A small CTC audio transcriber, trained from scratch: activation swiglu, 9.3 epochs.
Rows from expert 3 of block 2, named by matrix and row number. Rows with one number belong to one neuron. Each number is 500 + 40 x the weight over its row's rms, rounded and kept within 0 to 999. All counts start at 0. Numbers have three digits each. After the name is the row's rms in percent of the matrix's.
# gate: expert gate (model.blocks.2.mlp.gate, 4x320x160), inputs 108-159
# up: expert up (model.blocks.2.mlp.up, 4x320x160), inputs 108-159
# down: expert down (model.blocks.2.mlp.down, 4x160x320, transposed), outputs 108-159
gate.208 068:478448544467418502520551490509468493547436497489492505469490453517502487518498480463538471507437482478554474587470523540533458484498538516575452540538497470
up.208 071:486507562526523459490490549491509483522507506458492444455522524480457483449492587501481463532491462550542519551492447478448537458493481518505511524537500504
down.208 057:566498517476525473489571541497506496469468554492462510471521447470503500506514467444562488482539544460530544531541491450507520405457535477535467553445538514
gate.209 064:537443507487545444532561503521407531525576540502468472479455442527523528469473553468553529496468474471542546503554478483466574420490529563487488591494542501
up.209 077:479514487443491547489497485565451454499575538468479463461483462550481498491503573527472445531522533534494580453496558471570545540518492531442544458439537477
down.209 059:497565556546520460538555481445470485507470473489456444410425475446498541512476491510511465466442477473506445524484478544511500557527517474462532467514464507
gate.210 079:517553538511486470566473422513523477463510529440458422541494477516516519516450494486490492439458481479402496454500423524582509504525562453513467491481501496
up.210 076:520487461471482554443491519514414418477577512453535567496463538487530453471439506489529552470475478477499504570557549611489511508533491571516533576535431479
down.210 080:495551536554534519613466497514497461526470514460401485463527473559464567480552446479461571598487536497428526505574459466531491502493559502564530551433479556
gate.211 081:462547486517474437524490558547522543515512488557541540495511512522516470497519449514592500473469524475471465479470380562529425414549486518590443474571538421
up.211 090:468486503476439527535516451492484487442541513483460475481542411527480559513440530462477557513530469514499476519561563466577492468459449441420504467427501528
down.211 065:507514535486550466445530530531455497505501520524505555470430511523418511439501497510540509465493478494505487541461536394511496415561445446469561432422516540
gate.212 068:537493490542506553469455499445527501484449529455509448562496437597496508493495540427467529490482453559512486456418510541559500477525510521562455554472472528
up.212 069:536474513491539502433513486481426482480486481456561506513493540513462539433601469393475450430458482487520534497538497449466447486513489546493501516572552541
down.212 059:557533515491494514468525481514487549469521402440487472572496438540492492446483499544490542535564500504481557469519572446441494493499501479493435477485501535
gate.213 067:441552550524449503512512509491498513517472509569514428487574463578468499470512503537581491540533456458483474553470445492533536475534453539514543446509551522
up.213 073:474481516539437541504495530419584500465578503488464551492465519536486448541504562517494519466486550531471522488533520573468449542514466553549513509569493584
down.213 058:483473511467518505556426477505392461510480580514572493519508527482558532488504463489577519523494551500501461588483482571541528464512447597524536526551477486
gate.214 120:485524518484547520491485484486438576512557502527482535440468455461527546474438487468437450437466486481517448517550495448485442494511490512507474461456428424
up.214 101:502479460513430452555428555508541502499455522523574473531465534574437475501547480450510497462530480508581469511461501523463500522484459540550487545545557529
down.214 124:535536567545491531514582464476526524483495462466455465447483479552451505465452468454454460445467483468485501488484486491442426490467490437462519463463499458
gate.215 071:462535494467553502460497454538519505492525453585448539517461481451414483459490459475447537517516449470586572555425448549490446479493486510511497424454491442
up.215 072:469499492432545505534507419531535566533470454512535502509488467492475516451474561550481563485515541506567427517517521528494507467541491555462564519471469434
down.215 053:530544540509453496543424486525457458545480458561499533506531531550560476519561536522513506545494433508492509480515534545520532521432468527516531461550519505
gate.216 074:507493604507533505474481485527451493481495470553465479413534470489473435559567510487518616546481503472475549416483465486541491523509546503538427562544548567
up.216 078:525555518520520586455573473527409485560522508418459505500519564495506494487497474483477565510506499489520473490506501533471526604558477512511513540585491507
down.216 068:512512454471529519480488486540425432568475484512543543533460551439489487499511525471488462545429449525503413561471508462520560524473498584490576458484477414
gate.217 066:525488577460510515466529481581469535466517420475515438466457478509436417487531555492520518429558471501502492512502553552534506559461524476539501518451560532
up.217 072:489498538510478513503507464495420481535530488481407520537474504458528540527461459514490527468490552522455565518527504565464523493446502446537559481432391430
down.217 055:519514586464529495435550490460456482523472487439440427457513428444462446514455536455473529550487501511529496549508523535491505469428503503443486457487483481
gate.218 071:439464527505446470454520483520449513510532452502477478538491527480514489520469516507485525460470527490494479469532487489478554571479548430451419460457465472
up.218 063:528400515457496504503573484575496506426419473476529497456548570500495525568540485460492532477521530478445505538604501589481463476508500533495402463507459474
down.218 054:443512486470523511499497536474522454609496535545505514551503465467507478560441458505474506519492493536441472519448530461468505500546451521444464512563473540
gate.219 110:501531506567438431499542548491539509471511518483508475494541563524527520530573434524507534564503547531422564496489471519521517428524465524506485540534522546
up.219 093:514529537525442439493500488509584492502509529545481478536548516513446521549521445512526558521528556458443494492458452500586496503499533524568517486522527551
down.219 096:461407525428459488509486538553485502495579510505581478502549532506506481555445498495515544562566545538453525499502493549499523505531556546495519513536556520
gate.220 162:516559616556521507456551449465448492517505502471447425477480511511534515457477454397413448454471462434490438462550528465527479437539522492482492468460503475
up.220 164:548559555524490475512556479442439514491515536440449471487471496513487524506459465437430499498455495465426499443518526482549515472475525477501548473471502544
down.220 179:482431565425510468530465511532504525486562533480525533481533501487536554568425518552511547540517506534489530484561511521506483532509552538528516538521479506
gate.221 130:526438510486551485534446516537540513472471470507457520469519454501471570504513461498505548498480523500474451487513417437443449561471444544496457520514494495
up.221 129:469431458400505476542419490554554541475526471512475496472519468514450604515527492553550530521493511515490525476508439501480501581503451533491493523491484544
down.221 161:498470504446525479508468568532506455528517509528538511456498499525536521502440522532583519526539521532501525565483463516508468520501506544504503567532476535
gate.222 081:551512525543469492548514484566493518450520497502514436539509563551568561540548489497476492534461533488481566484422515542574526500517508534596532534548557487
up.222 086:515478466449579516460534492579472521516465470466499538511428451456448552464497487475480500483544482467495472557538469494445455543501493485469464445482537482
down.222 070:537539401490499534465502516555516504476466486516469487462485440524458403482600511516588414526503499534594501514483487461423464543438489445436515475464471426
gate.223 068:486510468539508439569501533506504486476576480533520517470424517493529488532440465597541432407557542438540500482567475412533487439466466545530479553451451515
up.223 072:506526561578531459434524484519464479518467441462509448390517533521447494498551496435537532485485523517488531524488536507486449545540447546491551573471497493
down.223 055:570476536565498527402498450464510531584535473587467418497506503510495471502503510484501468611526468540457498464507502543539557522495534543444536512551537458
gate.224 065:557497422466526553522490549506493467487538482547521443488488476494500471489535475542399486462553375473569470475471539500475587521538533522546519537417481505
up.224 073:536495428555492469431499550561511488562506437535502476486559513551495468430556472568561466475508474487477545494486496473521528564548441556477520465493498548
down.224 057:444530457439549488471543568531524513462467493491522518481421502517438469480535477493536504542483449451541508449579505491532526433535493527534526506476464469
gate.225 068:471547444562538505459437497402539480506544491532520521486558481445569504469498473492517500540546503506491499552501487554497502455522462482623492494520509579
up.225 070:517441483477547549513521479494535538514484549470487530524536452458505494496468528535459538611454470477484571456536513449451524544515497456565547492449456542
down.225 055:511506471544528508539458482595409492480580489527491494428498506493447509496528470510513498480524481479487508486504569464506510526414521491477439506499518579
gate.226 075:522571579471476470556532487526486522490458467461508495522496551526519516477615414416447501460465430468496461420497507486571501480559496468545500500513468507
up.226 080:439555460464572482498466522479510531497433494512542467450467498510437557504468457489520497445477492493547500496506514538505496487518492583489443509457498542
down.226 074:506574562525507530520456492504517490470489501542470459501477546521543520485534570489542472427533469497457468463534437500504430526427467459456482459439533457
gate.227 089:483538489432562552494614477488495475518424474459550498486405544558507483494516499467413482473561454467535494498496557515490486401432467521523554504509509463
up.227 079:542528480433497504538411526499551488420537481569556470426547510517485545569521490524579471519512510524450510484493397589392457545502560540492503513500462529
down.227 099:486598521554476559486546498497456539529490464451461442441526511548517406511590499466455464485442511453567484447548508466515542486508546435493479493426519440
gate.228 065:401521451551504548467475490568550444552479510464530512449533442421515433502522492453496443482533480515587542499522537529568500476510486490470539440495469484
up.228 062:472477519529644560563487449497468533534469530509459496509448600521457468464527504460521459571497451528569462442510472516440539464476525521513496517525493453
down.228 058:477524451464510490507423486465527434459437409555517477479468542482471515507511512528503472461491490527495517525505455521530479590481478572527529502483451567
gate.229 072:564516527533479533541534568538554506506503460551516448505482518405450540438446488460464484456501533476516462519488528475534473503510484516525498478464526521
up.229 067:457562448490495512460481491489449495497446480470567461507484498477535518489494502546486522511524407465506463489525421591529555498461524545527520496515518490
down.229 063:530516549553512452489530490435463437516508442503408479511475573474462483493555535396496498532468545553573492551524561462514510430534435523571585548434521483
gate.230 076:516559502578500503469538511467430422555508531456476491497495526518475437466507543481418482441470505527438409459516556478528437500502579570432501505449524478
up.230 082:505465436516547532543431552525482578535514449496442512467523504492520526590497504576506555510529517493480569495488473464502516565491499513496516601570474509
down.230 075:537499534522522510499551509469505477483460466509494465489478528514439480494549490496492496543487480464561501504496439502492522489534494426554523499498573466
gate.231 071:453551536534471485544482537505456501536549467494580439395443464490486519546490463479433517489475435491457490530547496437490469523465499518472497513550537499
up.231 072:583477510467528403447469512447495460561463496507599520459479468491520533437486497519543494526465472538560470549486475525486493649465440481496523512541429474
down.231 056:577461420497439552479514420538540592526516515485499557427572500480500506542448507502435458494500529487549513435451441448482498525471444469481424544507500474
gate.232 079:532446481502557505518494428470479546463506501460436555478468453483476557479414457507447498422512505484499508490524469527449481503472436415518505483452480510
up.232 081:517524497490593513548505427502500528469500500508428505467428479565497522466492450472443476446536505456449392451518432538504497472497448491426469504431486468
down.232 071:491543528454475515544534543571486546551555553539563546431521554480512509492513515579518487498536514567501491453515507514530513557525463559540511508560545419
gate.233 160:543515523468543473510538448495459521470524512485439495419439479507512529456491424416431443439489496444487463481549492474521463471459531501450476445411469436
up.233 147:543498553506556514485522465474447531483514512466425540431444489515463508459475453450417426429419495473489452489525526441504427478423521477434458467417460439
down.233 161:486463521451537467534495527543518484492558586501546564478530500478517508532467554538537533531555523556470510498492507539512490499489485573523484548511511531
gate.234 086:474571551465452500454543465501413518547527474448438434498499509481496486499486458479467522499483453481466498485493591445513491443485556484485472528537531530
up.234 095:489404460385452517453430484512562482437456519529554528499449474498541572510514543533554514476489482550499522542434507531494520526436483523449475469466510492
down.234 083:516516525522473494526528476502490521491475516504451478526418522512495470484608517458482465430478459514503442527446528425473535506417474445477497486429531414
gate.235 068:539513488450541510465514446502458437435505530426508509497566545532500482523486443446517536549533486506517474543544553548522558514539550477541510527540505511
up.235 078:536432557473468545437455528463509491477498517580524531500498572487469470485520516494461465511442486566465546559484464439426493435488523551530468542437445426
down.235 060:488472450538569507518492485451448527545504508516549529509534500501482570474547572528544588479524474522483521566409498488507464499468551526450504462516455537
gate.236 224:512503485492556535453517461438434539548505470526505525441454454464510512435474503464439467433486474442523419530521529452469459491483496476443480362393450419
up.236 200:465517495545466453559498598539585467437450479509475457538575554548479501526550485483546540530490547539468547494457450554491528509509471483548498543557514557
down.236 227:545523450546545554514543492475495499502456447475438475506454475523447483464544442452447480444448459441532464509481460444480467498458473452472486447469445509
gate.237 069:467509518418480503493509521526558530481500530483483517503477486421549463512413488505459444440503503495475496500536522526528420492475501523423565533513587435
up.237 083:515451487442408461498475524537520454478518439525545471419491500520462493500565515482551561458489499514571475572504460495474486516458503506527435487501468530
down.237 079:525451463512496501480440547497526412509495483516531549493431482507534500522419527504465474526497441545440499542469491495492459516518494528425462494500494597
gate.238 181:523550538483547484455522456495461504530530515477496493462461465486504472479430493432429470438476495459495418498541550473541457466499541488443534403452464430
up.238 161:494489478531432499543452585544571506472478430553537487555531557521511503521588517575568536535519498540505550518446423535453534520501473500543470531552550527
down.238 200:524577489543504534477575498456485530519451442463483472509465510537464444443549456467465462443476506438522454510488508487505510464512498432462492448517477509
gate.239 072:455479537485454491517548497503488522463506461519514514522447497461493435515543453550498465486507393532439513438505505546546427520494515444497535517495512462
up.239 077:494499514501474514491537484481544367509469461521531541537467508477544493499487508403449532448474455545487472498433514516494465496490464530497496457455546417
down.239 052:470478531477500523525489506520470516518474431451502519491463553531488462473481561514548513517558489578490512574534439448497491485462467535502463494422423465
gate.240 077:456517424521458472611506498545513522530453519527499438518524477488528547502538530536494471507481510489455515485487466444517518492551517588465544489489498554
up.240 079:471514523512549516479476549478473492529502473450510526437476457401530462494455497530439494564489473540499471488524537540474491435498529478437524472440502446
down.240 072:533548502502452550541516496433520521526394535488415522514473548533513460545555473479506457422443502528508517440563494449500494453492530383437546506533475442
gate.241 062:530467542513435484503531550523432541521479507581481515610548558534532524508447489447525540548526460467521451571490563510480400564501514492536502488541485445
up.241 071:484499457478564483542464508551367459521504447500534566466516429463467469482510432521381499489481536421421493492481462526523514496397443450461400468490509524
down.241 055:459541513491492533475498525461482508515477478503447495493526541424509543483511506599449499561466588522501488494532526545465481457441543502529476486551494520
gate.242 071:486571466478548512515568484473465580467512487485596526507429495411465416513521543527485456480552493456458520538567539463457502515481562468534469513481493460
up.242 070:502495476469449565509501473535412461507493510528488502477482465470467482541568550474541489440502488558505502503476589463484435553530534483523480500484543490
down.242 061:482460490480480408539493550545548598461427502527555473524511482588503566522427475493549508517505519461519527544521462461549518503550443519491468495572499566
gate.243 062:477454518502437486565427520512565463451502497480551470472501518519482533524521474493476512478458561527433535581422469481482458452474566419528452560491541498
up.243 079:480453474554458494507520575573497455530503552477524460465475474542489488497540451542499560484559546454428527469474492519461550473481445459518497548472478553
down.243 062:507490524445485506458547524481577483534421553558508526475525457471489537517530462450479477533440511489533492507476521488464481540497449507460525508511554489
gate.244 077:477423490529386493536462527458495556496547513505527416507554432544547443479556448522470501391531453536489501512472414503442454485546477515568498535527500537
up.244 070:502492471503430502542595485530586483529556526545467462548445574544491456530499474539556473535564534530526517491412478532512526515454529539467501506579528536
down.244 061:525492451503469451522443503518449502493583580485510514504557516503524564520506509517474461563521520459507438510524508500507480520526478527562534491498497520
gate.245 063:501517532493457521486477544538459463493493557505546567568496518577446414542494513494560544505506510483473498503498529482479540486582503456515466463535505444
up.245 071:445565399484452577537468530578538508506556528461471490545435467503480498535502464439443568433512441483519519465540470518531469545482459513485516525437431481
down.245 051:487493419519469488463502492496545497495556476587570503529461474532573467459553508462478551508541500516518571505526567552544558465493497515498451492537542501
gate.246 126:530432507432498454539439531563514499465538465553445443454524444483432548511490457489556563527500530487483537493540427503463501533483460552550435497512532499
up.246 078:436451431515490522499536474515589499576425435495489535584506541524495550513578506523524542474508529441502564458532550535479565518466468490555542534541517557
down.246 068:524515517565519482498497466450483513546525483486446529567534537500517569554540429545528521526539493500464544473550492501492614545493499496474545462544479431
gate.247 082:489463479470485445532525542482462480521474539543533466552493465493446484480512545483494469500511521474501484468435518469502434517438482562458504502480498506
up.247 072:485480473440545455493571460492521450592513528519567411475505494549502433520565479486503482506463567585482484425511412504501510531535556510445434508550471420
down.247 057:504495483525518526582537515517441504531471503495452420484535503451505458459479522486492490435514524455513539457518515477476467445475440447515465515461547484
gate.248 069:481511520461466457504510531496490518495509526547492553408523459520548492483521487512511561485540520522470465559474551518465502450548480516492465477489395446
up.248 073:513451484490444569502413511511522494527543563530531505409473539500436503492513451529513437485482466538451477544531434503496551574539469493501495504535503513
down.248 056:555511517568539515459500481521516494533431525503583509532496460514502459544456543482531535475483511502520482464583495512522524462539462506545481583510621578
gate.249 066:503548508512459494461505575468464561528501427486489543506506472501545488497521399484489525537488499474601525515465504493423478472531511552498477524431489490
up.249 082:551526548468446556501467425496496504428499530463431517565515581495513553509429512461478485499474508502500553467516469508576489523524573472465512466500510487
down.249 064:502471478538505528459475501540484490465446510490575536533431460439500476459573571524481473478486473480540455555492484449511481464517491521497474481551495597
gate.250 064:523527462453477488573479555488458577537463492439499476500450485472506477533524486466491524523464483538523471620503522442566491444507498506538546526579561536
up.250 062:523453577490501477504495472554529497564450491510526577565499490486430475462578538478503477533537465468543522502580509430469515477388488417451495516424525519
down.250 055:501460452508477512451422470439453451491500458525533456521512534534458447452466457473537516465554511513519460535533478457450446525454450487539409487526487500
gate.251 062:469519541490458518499549433482517502518472513537527485502429493580506514533517546613513476503614555492536506530515517459491525491526588510473487478518460523
up.251 078:489474518533446473471482508480487510498455432463523482509474499508584486469528453525524463505524522431518463501478436505498491477496556518563503557478546533
down.251 063:524534523430524500498445500465482426542490430503557520483543512477538465561490558503508516511496448485493556535505504550457615550513510546557549548475464534
gate.252 202:487481489444559566455508434490458560539502475500466548462430428440503541457472512494495481461500461506535481516556496420451455528493472482449488446434460457
up.252 214:480482485462574560484512454462480563540504453518481521465451426442518538453482488494492466444488423498540455533561515450468444512478473492439481467414454419
down.252 272:463466523428487466506468549516480519513552526508543540520547556461537518559495511563521540530543535543497551504519535545529562501543535545536544573541544528
gate.253 072:491547496506462548537495463519572553517511466473438530538510522436449540549522506470430515447501564499521457518488552541524509401459575516496502497531537492
up.253 068:505551543449495516506583487560483481534485520503452528461493505515544458445491500451508551517523482450548454570471428492520539511586511555501520465483511462
down.253 057:565432494516491476601506455487490475549453472522512433577462503457546505544544584499526522500495467487529530533431555540463518469505477541441500484479439500
gate.254 069:547398555472477496514463519514471513453476549480530543535473437561501481482458476541506587468465486526498561528481485493501511543530560531478487409517450470
up.254 070:407560522504505512474500508455488537537472490460489531518557408514529486494482468422514561509394530483482483492432471573462499422519567535437466507483544476
down.254 062:454482475505498496547457447513541522491481559490537464533439490485493492511479578481433603443525539495546497486459418462402508534479463539556527479525451494
gate.255 063:427501520489546511506471509491507546480461462542574519523503512480457488448511466502454508521567539516514556552450446545539489544490464532454468485471489547
up.255 067:490544481492410515524567502447490549457470497490518560518525508453502481509536482485573572564403555527481491422466521477499448498569548469524475543522508431
down.255 060:530473486522523490484565537456500528579510473496504507567524534559545534517494478537435481462446530528555472593463552500501543391573474499540498548475482457
gate.256 078:494599509495431441469545496535476491536444464367443483523467530530514471455494484474459473533447418490532539405478466462441502473533506559525433489504511497
up.256 076:552513518472518438436512489423519478527559480419453514487562533531481561469461501468446534470476500520427475460456563463490585438532578536540478493461474541
down.256 061:438546584500481438475444486576543453573501517546529447495482502507574539549520584510472508501455458507591486461486525549439519550480536451444496510516414515
gate.257 063:547451505526536456572391422538578538461476495471470559459462507530521548470529523464517507455513524483509456444495548467470459534512532534451489566556544516
up.257 080:460498494514484518535527552525457527527495529539518466477446512499484491498498555537500436486462527463489466498504519425493586442527467524437482528539540437
down.257 064:539419523515524433447415503551546549543466513541506479477482527508509560442510540529502458507495488512526510540500439467460486442512485498483540464587530532
gate.258 065:517536480405605474519554485521521449509511453512568592512531534505575480508473506585546538500455449494547517486408429502490537474452517547529516490556467539
up.258 068:523464534462503489503460499515541519476502585510527478488489586491502504500498402492460515527474518456512534531469472476509511511468489502501471400448426446
down.258 058:562472476583506502461481518511521507456505506432470508494552509541481467492543433427578519487461476519510590537412540522511462562529495488532485474491433534
gate.259 077:527531504578502494485548485493481481456451477491520461496553585508526456511475485495504528578529491546460550477467497559464507538506528493544522470507509496
up.259 076:445524488570501530575542518503458493488519518414525488501482528505499501552541489487506474491527504515504537552502561501481499509476549557515519536452530501
down.259 068:502522476516495479498504525506517472502554485506528548491530568491518455532487496533509514567494522510507524489474507522506529517549538506534539436501480511
gate.260 074:554544522480449509515446487434489486525470462479483548507579614525513436492522468471438526491430491464494516601431516495569545533484554525560529506534497484
up.260 068:518415482492600476511450455474489512541467499502466509549486528491445571484517474470537550534447494523535541518482438502450469508496422518395484568574516553
down.260 073:513564517510514474558471551541534464408447467471551475430476450548470539456482472431516397452427479447483512431528514498491465481475540475560463444494480478
gate.261 086:421446463525399417535496534535495522514507500503529484490581563535511480496547479520526514527552523521467581524494517525484486496513546431538511487450475548
up.261 092:505523468512536462430488467457486502460483504479498542485393480439489428454473577535482517491511495505492488587498516471453437479481494548470484480384483431
down.261 084:543538490560490578481570479514518457508457445470444514509419468541470488492533415505469451522477481483518467532488492495483517408520499441442533475478483551
gate.262 069:532477547495512514500499527491484515501498498559474517460409473407485530530547507520522495500463566560507550505537490502502521521551462517493512547444544477
up.262 079:491500488457495468504474563481492522547483473485538536546461459471404490433507505518478500531487481478576498599463469497485526452498474551462447541465485484
down.262 057:539570429485486483505510603423525544439511456513475501461568520503495490552471452468505484452518450485487491516469495496532519468463493437502476465486475522
gate.263 081:504499483442442469535561482489433529515480461438479442517576501621471487528446343461468506511429460516547468439552473460530492488497516520521501508497453537
up.263 080:437524613496514467467551488519442522543528508531506531543537561469493471401511454498499476478505459471447446522550519445551505510535537486403478512523428506
down.263 077:543371446522543530454469494487499449544511475497566523518475464472523540480516511480486503488516490475479507612440524564447523553446418541524534527469470460
gate.264 071:445448585552466509505487544476517499491526532481519548557533476509438564463527538490523507564527459493528468588512483392502527523493520513506500401611518529
up.264 069:552506501489486496483480509483590520473513456456503506525436442435572482537536502556506492496482558565456522530495477497537496480488520462475466567489490478
down.264 053:562580523551511530441552506529513500465504475508515543462483477540459451540441519524436526469433454530561516516531521476549491409533455479518505505534524520
gate.265 091:494577491533475433584503522517492499482583450514514437515522503523454509390492466496541572493479529508460511512549443498572513442515514533510477447548535519
up.265 084:517501524478519452480439450482495574479516492482503540505500492462538595502507405461412551530500521477478510500505490496470545471530580488508456524458486447
down.265 080:519497483547493532495410519509451406452438471549533492478442550504482516435552543515539465510478525563514524563471389476444503583430432470470435502483494524
gate.266 066:551480485532460457430488536512490545570510481545506531459464577485544505536471453489502420450509423446527418506469574524464493454496508505429527425512519488
up.266 071:585527468514490461484460530487473426599507452531511493494453528448505476485518462447501479504496396552511493498522478513420521482550468536462501517480537506
down.266 057:434530450529520507531451468487548560475521597513472493533537492496507488485461493490499507569590490495439556560558553513491510538558534405488510484469539514
gate.267 072:485519426483491493522527507483589539450453491481477511512513458474466523479460519542477471478529519496469506487557515487526580556496518489479486567437554554
up.267 071:482494406552539509494415569495512424443481487532509496520526483494393484477499449478411533460530450527515466514411524493483578548498509456487487543516605553
down.267 063:564535501486475474513549538550443557489480494509553515476390446534413494419588521473535456518525541449477495523450475497495506490520535476462495489464482405
gate.268 103:461489476582497526465561508501471598493435427434527524469467510481521350451471539498502499417522421499577466498522460435560505425532499468487489555542529525
up.268 101:443505531543450483442508515460434521582470510601548498478483478466502490479519457517516492502482470481527443602501509481512541448523503541485551478525497447
down.268 109:473548542555547534486593447436455555509490462422459456459547483549548500500547435471436496483454534453495475487558513492549518442540501412512469448488489538
gate.269 080:477515528473445506539543507466545431449474508497489441491456554507458506527489553488492465539531524536474476495438498513585461486473525464548552491500508509
up.269 080:553535543480539516472487526482515486517421501543530411482468508518411510485569466474504519528416473500598478534483484460494531461596489554460404419484558524
down.269 069:502475492497472492434476527498457467530557497512535512511485506502506452515445493514475464560506483562514491572416611508522516481524529567455484535564434541
gate.270 065:582526491555520500479423518527552502551483519559496433381501488469459497431509541494491432447498540517428486535528502523563558561487475512436541547545450447
up.270 085:517472521528442536537517493495497501580494523506541454587544517519545510512471554497462512576479497571430559548508463478555541488526541497561434553488540594
down.270 061:475538487522512410501507468529548452510485500538552516444451440461499534522536532571508464485449510498468549493479513495503569481509430486517493468530485475
gate.271 160:526502592418559508496535449474470499548498500485430500500505461488494545475446470430470534466459487457502495477548512451520463513477509453455536459477489509
up.271 168:510498415542447497539522544526554446413469509516557467511513541516537453513541524581534514556539524540491562545418469565510568484500494515515507546512535507
down.271 174:515573509567479524488553454449485554472458495442491451524479512502451458447529460475491438446476487453499475480479466499494478468493500449442436477468520498
gate.272 066:507517485583475474564462483509425573558476506472559511464551520466425515469495482546526504524473478526500522551501452485523480487448519494570461398512554555
up.272 069:483510562523494425510468507561403510517497430430487468548491466493425493513529494475440467598534498549485548520539575518538549519570484560502532475471481514
down.272 055:523453516471436485496505424510551501482511452573476518504488495484548554506471552493509476493445477514513534524515467420481556531471468522500535500515451520
gate.273 076:513486513496470447523438510509476442469549527461475538476503453526501512508562523517474493511557443522515577465471551512527552463552434487553540504518468547
up.273 068:540494534456507424540494498520448485436511482594493533438533481486548511508461521477536569517511481551481520527494527486420492465478513510580549441474553496
down.273 053:519505572477544478456533410444522442535520471520506498511503418475492559485452507467459500481500568419500420467526558514519509547513443456535494501473554469
gate.274 073:556571569525498489507503505482473494435501586476524420515508483513538424578470518514449473470508529509472570514495527510576471437437557505483566540524537483
up.274 080:502581571499491440506546520488426517464501533442436469479506478539505514499496489484421488466478487491539449492497558538492555465514564476511526522521553558
down.274 063:452514521523441416510512514508469542562474497440533475525487447499530459467467494517430494516464553563516512478534484565548559461513521488529499530507502506
gate.275 089:525498489587573548493509393499481483503538464422467525476498523489488457517520450483469456398507401512521458510500457440527541507508534473439495421455462464
up.275 079:414557509534554491467518481486430519504507492440556533517510617540564499601458541483411539485503559427471511396543482461553512460473526457467472483451511478
down.275 077:527439429451509474493454500579519453555490557522543535479455563541546502526488522585532498579531521595501504562479531495505513486499512512513533560566502479
gate.276 120:502550539546467477481545483471507503505492543463461426545487494510461513526484489440463457484480528395449484415555562474543483458533543504495524432455493512
up.276 110:490457512461477532468470557489514458531472484567578537509479489500514548518524540606514480473533462555583521492419474484412554529480426550564504520506486457
down.276 104:538589480544477529480600507506511504484499479486474435516500502500450486412584486490555496473449505478527456489516527502524479450484472466499530519459472495
gate.277 177:540571563515557490499544421456426490512500561379522466489499497524530474505485492476397471481477496455463469471524554484555502437518550478460546491460492450
up.277 161:454444419435525529484448530542560525529476454596518537513487470473481542476471517546593559506501473549514535541467435500412530532476459492524470557559493493
down.277 198:529524458552493536481544509451484517495420459476462460550472512537445470458538455425460465436444528456508448519462472473479540480507468447475492453503500555
gate.278 083:493494568520534479519528443468457522517494544519426500501490461481502558540457459421451478443410432450527437481484515473561455430506494528528478484538508526
up.278 080:527465487520482505398472547510482505511472563512615535527367472423502436469479517564514434504487480504556482523536455460480488501478496480486521463508520402
down.278 067:534562484537499489568515486455575514500451574480391469500504571519443549414445490472532488439516494499509481522542502518559514479466486471558485547442480534
gate.279 062:495579480459538483502482557515444515428501501543492469531423424534468543517535588460531516508509478595465520519506564485468518452470480573417473478501459516
up.279 060:487438467534492514517513525463443409564506534479452466552530443490490476519515510529493480462506522463563524520509514441536482471545530542509536488475493494
down.279 061:469466464488494519493435593478495500538509500606526586501623546479475489520532427558490519563480565538519494478509563489566617513466510537503541462493473464
gate.280 070:605487498489487574506466530441515452542461476472555475506487496481466535527561486472462474471540485508430549499516487500525493526511557540497557504475487377
up.280 066:522471506498481561454488604437565608509557536495517468554558483520460488548502530483463523558542455436490481456536440466509499542482448477464460481560529482
down.280 066:551537472500526584484534525466516447526489472525429539507441498515522486443507473505483437449416493486468515521548489490447477445492514544555460451514539494
gate.281 070:520507427454510490442450473515514576499508467428474567452491494452466464441413510402501495398534509567473450535505500542438457471471505478455497546461481501
up.281 066:532485485451550442426479465517547536474469532528489506521477479481487504445467489559494507441453568458571498475446500403485500562513550493514536568485517506
down.281 065:516518563426459519478536456495427529474490542489545545526490510478492474499503493481511469523522463534487506536475550571517491500504492514519513522466536569
gate.282 065:503481522537545547435458567497522551542564471528474524566451481523546517541543456537500556457528480528573429492530486478499510507499518431481552463475558432
up.282 073:507423506515431482504456468500502503569511499546523475521551532533416538536475458449414516474546463490481531530553470494450468550477500498480498539450501507
down.282 057:428533519515456497503451501486454528490500489514505419447548503509510573544467524541495572490521441518487532446503532543564445440473518514486534453467559481
gate.283 068:470480510412473508454439489540547557443486546486529467503560509533525504545499523508527531589440540434512522533505493453452495527573505501532458523514443481
up.283 071:573538448513491507546495524539573534482535497490551513471490482540517490515484533438458542494544448586398541452439532489499479528483417458470504499492504532
down.283 061:498527476494490466483525498449535480431486443452462525467444535442528517472472489486507510596483471554550487523541549518539488552456471398483491472518513486
gate.284 148:466519518448527495503484436524491522492552545526436482421490488520468583466477491472482478478462543501451475540520435468498501516428475513460506440443469503
up.284 145:473476493531479465487487572472489467512489510494565482563591527527572438508518526528531533527507489496527568472510528575526546493616527501541543560554507497
down.284 136:518518460544500538560514462484519500540475473493451442492475479516430538434544453430461469451497486472509445467494468437494450492437482500496484481435496465